{"dataset": "made-up road signs on poles", "crop_scale_min": 0.3, "stem": "deep", "projector_hidden_layers": 1, "lr": 0.0014, "merge_dims": true}
Rows from block 4, named by matrix and row number. Each number is 128 + 24 x the weight over its row's rms, rounded and kept within 0 to 255. All counts start at 0. Numbers have three digits each. After the name is the row's rms in percent of the matrix's.
# short0: shortcut pointwise conv, stride 2 (model.blocks.4.short.0.weight, 336x192x1x1), inputs 0-191
short0.163 105:143127121127094123132112088116133126105107101100128061151144164119094103120166108126092176197153107070101110160119158116149128128124124089169138110142116147130166126099118132131136143111123139134099148118136152101108090133164104126134099153095155118135142182132096091166146143126112107104124144119144081120134148113154157130130089154142137105150151157108145183136151123110143120170108124110133130161105120142094112144105127138131136172078148086160141105122125126119138167120088115139093127108113103083150120173102130143146120091129143175124110106139098110087108122155145122108
short0.164 101:162140185124116114137147103130111139196128130130130156114127126140121098139088109132139083149131137152150168175162108117165169150146141167122151102108130106165132122135142166140111130160125148096153113099090120123146137111084127110125138178128185141112125178099124167160092121131123126147100140147157117120113150109111128131145150108126143091101115126128161121151153100111163092154117145126123140134128121149158149121122112145182146121095145089117156148156152115112120088121085132125160097082069112135131132176152095151132134118093099085104158152143129109120105142147155155094
short0.165 092:133139113105084134070142142139122110154148100115109092131126152125105127115143087096121110131161090147123106101174133116121102137104152133146142146118107104112118160114114122103113121092117122119131177136130100117130146094099184098160116099113132139086097145144168169113158091083126098087088139125125120122148127144085080145113106131083142176135137105148126140110148129131131125102136129093147120125152117130135131121108178166097101121141112125160102124165157130183125073135107188136113106126120117139132172128151097089146124109082150132110113079091148125104127149103109147142
short0.166 096:130155106165170156152126100111143102077137111165110094118115155097153123106135082143154151062109106114145142143132138105138162114156125097090119107123118178154125127148139092106135138113125180108124090137104183081145101098152121139145134121085138155144093111142167128129137153128172175141117147121097108112141150116105115112146157162154139105162113199101141093157185131144123129148124108117136125148105116119128147161127116152112146096111157140146134106157124130124097100125131096116116130158104112109147123165136153137122148155120148155138113150091150081128148164155156132113
short0.167 093:127128118115112133143082088116133127121158103123106160142122111136137119109133126099118093149142148134149092113104126170135121094085094144161083094182149125128135132104160165119099123126130094106090129096094137162157133138125091110138109165109111133129143078096151137089145142175126118127088110076120143123161113116130104133127163137148106168140113093156137183111134148145138148096190130126133128122105149116159092119117137111126099130127145127119161128115133100116129177126137123138118186133191124109134126129128086136149122095143139130162101122073127122084086153113118125190
short0.168 106:177193116094141170130123149101102164126156076125167135090115139153123138127130162155112117175115102127122156091137160145136145141153111103113117160122172152137120100154139131139123122125140123112109160082118137121097127151120124150136129102137155117158093151149093139140130138107111127162125102103192122098074094128124138119153127163112138132139160128162122147136130111109119077060099146124149118119126099165112127093148092109153111112106098115133112118132114110103152101165124155093098095103102114106123098101104118134129124153122134125113121157159110120070158108157163172145
short0.169 099:064162098154135081132096123133198113176144105134123137133146138149132118121105170105119094164115175126149151149134152069133143164129109118132105130137110103132131147132122192133149081138174151085142107107101096118107143155140143107117116127102159110113162127166167159150109132155156121157086129139126125114123139103110080105142121127184116128116129164163139126164104118143142106135146148132138142113187130143171135126132122151140153135128131135119138122152124150124126120112123127132111103097147139144109115136122102090108142086096100103114105096124133102113098135082136197109
short0.170 097:150096142141137112144109059158115098123120133172130137138146178152170114108118114116113086110149117096118166152113130141131161111106113115131089089152136168131157163127153152132097155112092139140119100123094123117133115131152131107145132115103091090112105142117088169192134108169147109069102132130117102171153132127120105102134141108153142135103123115110156179134139081127127082157141105130140129151127124098113135114133198115156118101142126110087108135180129112151144165133175117095106117137152113134099157110155115128123120144119145127140089145089114118103107160141101142123
short0.171 102:131120150116122148190106131120159136126111147112122154134152154114109134124093143155123143117123102117122126136100135109136113157118115147119126145138140104150146109104136121091124133132128050200130143130150124173126147127127113084165139127113113134185113054093139103121144124078134117149091106168123165146161122089152114133175106115130132111084118106104171147163128140100138105127130120150121184120135119136140087142161123084126139123104168125144116091115106129124150166093108106149131161162113091076117142142125133097114121165119156147107167104112108144105170138140152105151
short0.172 097:152137125116126057140124123137137122143126122121117112075162118131137142084145133126176151149121147146144123088137100122139074110101171095145121148102132136172104109131140127106120104135138151116139077129141188127123138132083107122108139115145161135092128110093102169109114127163130116108137123107125079125123164116092101159132076132124101140107151161148135200143106114142143148106102129175149116131112131079134111108092117109152138122105143102150100115085101132134136137152143081148112113132118097149125117171105093121164155139131091132125114089123153130113098108140174159082
short0.173 095:148151159112135166135124127127160122059133131137136117092115108110154081110128133098130130097121122129122111106092139171111169105113092132151137176186129102111098121113132113121104148116106123142139109117168104080140146164147137128112140087118175161198127163131137102103106118081102167125117099139106114155146159128097095093137116161127138178139151117145109126136130145104104118111115089076132168112135124144156158143110084103113146124151178117159165137141108115108150142118132128121118156106140140087149135093124152119109151141173097147131114140088139120096120106153118137162
short0.174 098:165148136087147129143137145134115147134101150148098068119127090132125125105210145133101144130101123119117144131159162172121126105125106133127104125099166151155083151095132136160078120096144125097120163116109104129116094112111124161121156111110147108122111071128130139114154124119109114108095122103154116122187158102111113132133080129146125136151151102155129133081074098134171146092145119126117159116108124103132110093129087109085094134079080117119130136126144092178135125116138125109091132139115103119118109155099108135146153097114125098077126111122144107121139150152155152118
short0.175 100:139093104130122118146117134132120117111121119131155113085182143125120142132152119149133138095118107094138152137120136111184157096122131085212121136127107068122159165131118167150139144117124112112105109131096174107117139141120105100173111129089100116080094171104127119162124144160093125149103162123141085149117148129141153157169136123106108103105157148147148118115116123120183105113118126092121114166155098092160137149163104132110103113192142128134103139134170139108130155120128118134090153134150104128118138118080149122141160139112167134108136127146149140166109127179114123096
short0.176 099:128073092108176137094153140085091108158148142118149119138140147144131097144113122130119116104175115101108107182100112178128137128158136157098161095099123154119162143138130148135178178100125125123117114160128156093176131123172197133133113126112128119106121156119137141117069132125118111105145123162111147136144151147133123069170143167136137134114088160151146108138122139104106162171142131140116114167112125122123101111105128122175100153136154101138168142117140154130149150137128119131141072156154127172136126143149146125092133109105121119130115139127102171131078143106124106109
short0.177 104:112100107143141153145120117088127165137098120119109142133056142138094153131101167103141131203145148122103146137133101136138103156119120152164129178111105131113129111088076104184151143106169122065159117086157139134123163118159128121096139129102125115095117138118106121116135143133092148163137144121189181115123112110129139125152100129138135117148154132116098068104084168134138155152117128157128141135129121159138124113078142133127087133160142149138137101143161160118112169132160090143162117132137134127108137159111111138135135090123129147116129136146137062139114129146137123130
short0.178 107:101142128111092126076151136099131103129124138130096136092099096117116151170126071115094117129122147102104096136135124094127100134170132150130153120086103129099111122111136144141174128119103110087166154123112115083180121117150137115105134128125124154122093093142136150159172117139118099127144121114139136151083169118127152121146133136184103171126127140104088174127139101097132111115072107120151080153112101125114110140118124105145103115093109168100164141165113122123143106125097095126110114147151108123132145116124142101099110095113188130104111158130108064081098117118133111124
short0.179 099:129140124150147117130099133122150094139136104087136136164101177120150143097167109141147147129125156124145092123163103177164112063110113146167121149194115133138159107142134118138123108150093128154173139102168132097117129116083121107152136159136112139164128166153137098080053128123126156157136140164127116152139138135123120128130114154126117156128167128157151118128145152178141121134153088102130161099128147121145103134119088121116114169100148163150118127142138097110121160132156105096148120101123108105157140110115133132129162090131057130130118079106117139120107118096169136130
short0.180 099:130149114114153155103124130105110140126157141133176115152142129130144101147135118148114132100098111119107143121168135141111151076099135121133145131089066128138123109122117126160155141144132115132118104074094158132135117181158131192145108129111110141153137107154132090105094144120101113159145128140146096086120147148129111063102106114097118098129125106102111116181172167100144155144163114125113122142124124111135152105140145154145112087125100130106143127103063133135127130085159183155108157124150134120117119127119116140117153117117114184167132080055149104147154141136130128149
short0.181 097:156141113106120133114118117117160206140151134088118118113109091174098112145146131112135141147130133143126094096169166127055143135135102131075115089125116136123122159114114115134098137133175162111129124138148090106128119131117152143104127110085112137152119133117151129156115112123059168136127061127119088106117109127108116094122130103093116147109128131142125150108153152141156139123130149120136078144144121127113109079107113165112122140079102123105176133173150102158147105157075168125092117131134127130079135116115101129146126131113133133144154124096149129150154122186109150120
short0.182 098:101077152143114138116093155107144111123127129139125141118136124128135151115097131112123115124158116135083130128108096110160134104088137141175147150132155092103099122100164097166093116119105096121106119114138082113129142097098138105162126132125137174134125208139076143129135117123141106110111153140105162113137124130127095169142127114111138138147170128126203148123117142100114105137137175093084140143091119090123165108121117103121143147182089161169109132153112117153121197144113097101113154089097133106138130121108146091128130125107112137129081137079142142109130115134113143135
short0.183 105:146160143121066107100148132119143153118093150127117147075137126126128161136166121134149105111138140116103164091146105128154108121151108103119162122134151164126108182139123157098136144130118173134153143172138150102132128119166128155145092089165147118143106129159147135133133172089097138141136158143143126168095137117104134140180120147131128128103092174118107143153080100119122159103133156148140131126168106100137152115116109142100151114105128120107128134133140123134125110156113099154155128158132111104117123170124181099096173147150074126083110140142130131161080108116143177069
short0.184 111:115147101083105149104110145121102082092138141156133145098147141142130134148112133101128098106116123104113116181147183092136097149150124131127156100150118129141122190120114131146166113130098102125136122136091145124112121127126154112158109122176122173132101132147108149157183099139140104125105115140135100175099099109128147127153109106141131100093149165150112173137124132083111113140115161100142080099150136175127130122133144134154106092127127204139105115167100142112094130122100135143126152172099115099110120141131177144097101113116166101151096132133153124162092167121128109123
short0.185 102:141122104120082137139180137105119122099123177107131088158130138141081144143145103146132092112106094137147098155149123132127127171107078089112109114101124105102115147164156114105108138135171121122113138107124149101146100159114107133123124143176087133155120077097153086120137148118104105127133170115164083092126108103132143121097136143130114073090150163111145104123118080131128118124104129132146127158131111121128164103122096157110119132095169116150141166118164084161146147125109092169146097166124151138101099157105147123099142137128119163169154133108176147141156142140115133110
short0.186 107:169132162130115151114142122117100120148146128138125100121103212139145117127147127166120158129118117100111100122145165141113136187140117110147138110122084110147162146124100128117167171108110148113110092175198157124117117139155154142122120148127141128143143141119117097137132110123112115084084158146156116096102135110095166093128139174106141111095099161103096136116146110140080139142115139127152091116119150148123113149135110112089145137135125085163161125199104189150117164163126127127146118118120114110150131095166135148138104135120116143143168162091160125131133143162128131125
short0.187 102:150102136149133126142101118078110126161155089089155084110109118114120122140166123105119154153124108121116138097113059115136158125084141138103130131118110119163097196137161111123108158112137148104135144126112139141145159131153091149131154136126141106166133121132125146128143126159126146178081077120110139145161155136127140092155127164140152166146099141131133092114133139117127153169146136138131105131142152152113121142139107202176102137059124135129170108140105094154131098077147130145107133152131123153143147125171157143100124132127192110160128141109164114146129146112139131138
short0.188 090:121188128077117140132123128076143082114117166163126141103097100158111146117152086148117095115132144137143124102135137083099115146105129150123166123098064116140104089126145164151145114132106138117126149081119139127137139131086135121140109122143130179118110105149134141147165143089106086121116135126136107126097108134115164134113066128119144146146144135128133162115105144140096128071128121115133156136153111161128136135119144149150104095100087158090112098135089104116113091098098126118142083146123159098138136104092170118108153114093117122094096134103137086156144105105081121095
short0.189 100:138143123151188116118080101098114117125126124099141163126104127127151137119137113116172143133119153123169120113142111129122080126133078145121091123110157125147128111092184139131086106119172089114107160117083092110116109132097127102122106171194129166150130129168094129117147155124132127135108109103105106111107150125110143156098143140126126129141109176169139151106111133139132100116103137127081121091111141132134116090093142161124111171114096163095096143119147155104115118159160093097096114119120144149101102118166102141122162148123136100146068144098132114093107135096161137130
short0.190 103:122124114140151107138154145124162154142142203141152137124119134116126060165137161123096118133127150144153138138120039100126126136159143071083164130113157122124116128110189097131109139122125165164157129138095125105123132147115109128102132144153164128141130151102145099094126094123150148149121150130134156119069122150131172151110123138098108066131124142133136078104143130077132147114110124126160122156109163102121133122149152106129139134075123084141163143163125136098132130115161093120122128163106167133112138117149177161136115139120099089107128142105114141110116129142142126116
short0.191 102:107119140134111132104120132123127126113104112086112130151114141134130104133145138120119118129133114116134139096116060111114103107097154090129115139086065111124174098124101132140080127129106104104144148105130097125155127138177126147084112190128126181112136180105134133151140124131126123100150153137103112161096122136167165165109125107153210159114176131120131146128140126136076133139153117146100111150106153121093096126136129094096114137182094102087160140155168093112116139133152129102140122141137114123116122102116129141141108132153123145159095095109110170113083105121103162113
short0.192 095:132109136119120128166094117097095148098139167170153148114153133134101132148106107116119116162101130083112066129130120137117162099146077163127120105106113137113125126135101116105176092138122131141109128116125111121128129119139124102087099130107141139107086083125109162125112080097110113109123147093149154068157154101096133135081102128114111121132117131101124190152094101138102119156145174125123166113191132121148112141165139116139139127157143153116151160074118120118075129138108134110170134125159129161169148101120142119105101108113068157119135089125145133102127132117127115128
short0.193 093:109142134128132178153136129140113117097130126143168111175129142127115122191119118112121101141110115112154131135122113121098129132137183136132157107148153150161102140137124142144255145147119114117121113127087139132120125118113137115139133107144141128141108174098093186177114125151129126109097142125118122120148114118165129131159158174131151143096110151145153165140144168073095143090164118121115148120123118162099124107122130115207111126122108168146118105129130097118137130144132152120131113123125114137118154085106120126111094117109138114138141139180143131143109107158137081123
short0.194 107:127121102141135124102120161083138117156137173139107111094126089105136102137145109104096120130097145131076148146132153175114133135181106136104136132138093146105138100138130125136131076116088111102123134107124111128105125106156153144126130105120120112101135115134097164158143127112140125163101157171131194133102167134119132068118085104109098096130114142114178119101140119139086131128101123162100145148111136126188105075115136119117118146128134121126144133175138148137118121142100127121105092165173132104129168080096114093161194150151113106112117129121113154146130147146128176120
short0.195 098:147142117117100122177115144151086154116146156162131134157112121123090181116118142111129096139138160111131171120100117160164092152134164111143134138095110141096091101168192134116119133143115085126139140086124167136128151080176115118107145150141133127100108123103136163145148111098107153137153172169170139136151133098173087152125150158131123087137140133129120146100077152099095125083188154143119132191110131143149121150133115154116085149161142142112111161141101140096134123148140134142129116128135148134145126117129147149105163122114134126145133150146084162134093114105131106139
short0.196 112:147116136164129144147090141149136115156113160138141096130124148122102114126103127107122138114131131103124118149110145134149133156102128168154158147059089178121177120142104050124165147148134152161112131146132129114159099127183118153134107110123155105122125148105120115139123097127197147105125137155108124145077118116097152108124110156101105093149137141091098147181136159096106124204119139120123146141119097186117130135109109135167138145151153106144097145101089139084128124120105126106150124128162124134126119137117155121149130122100117099122119142141085134116107179112126169108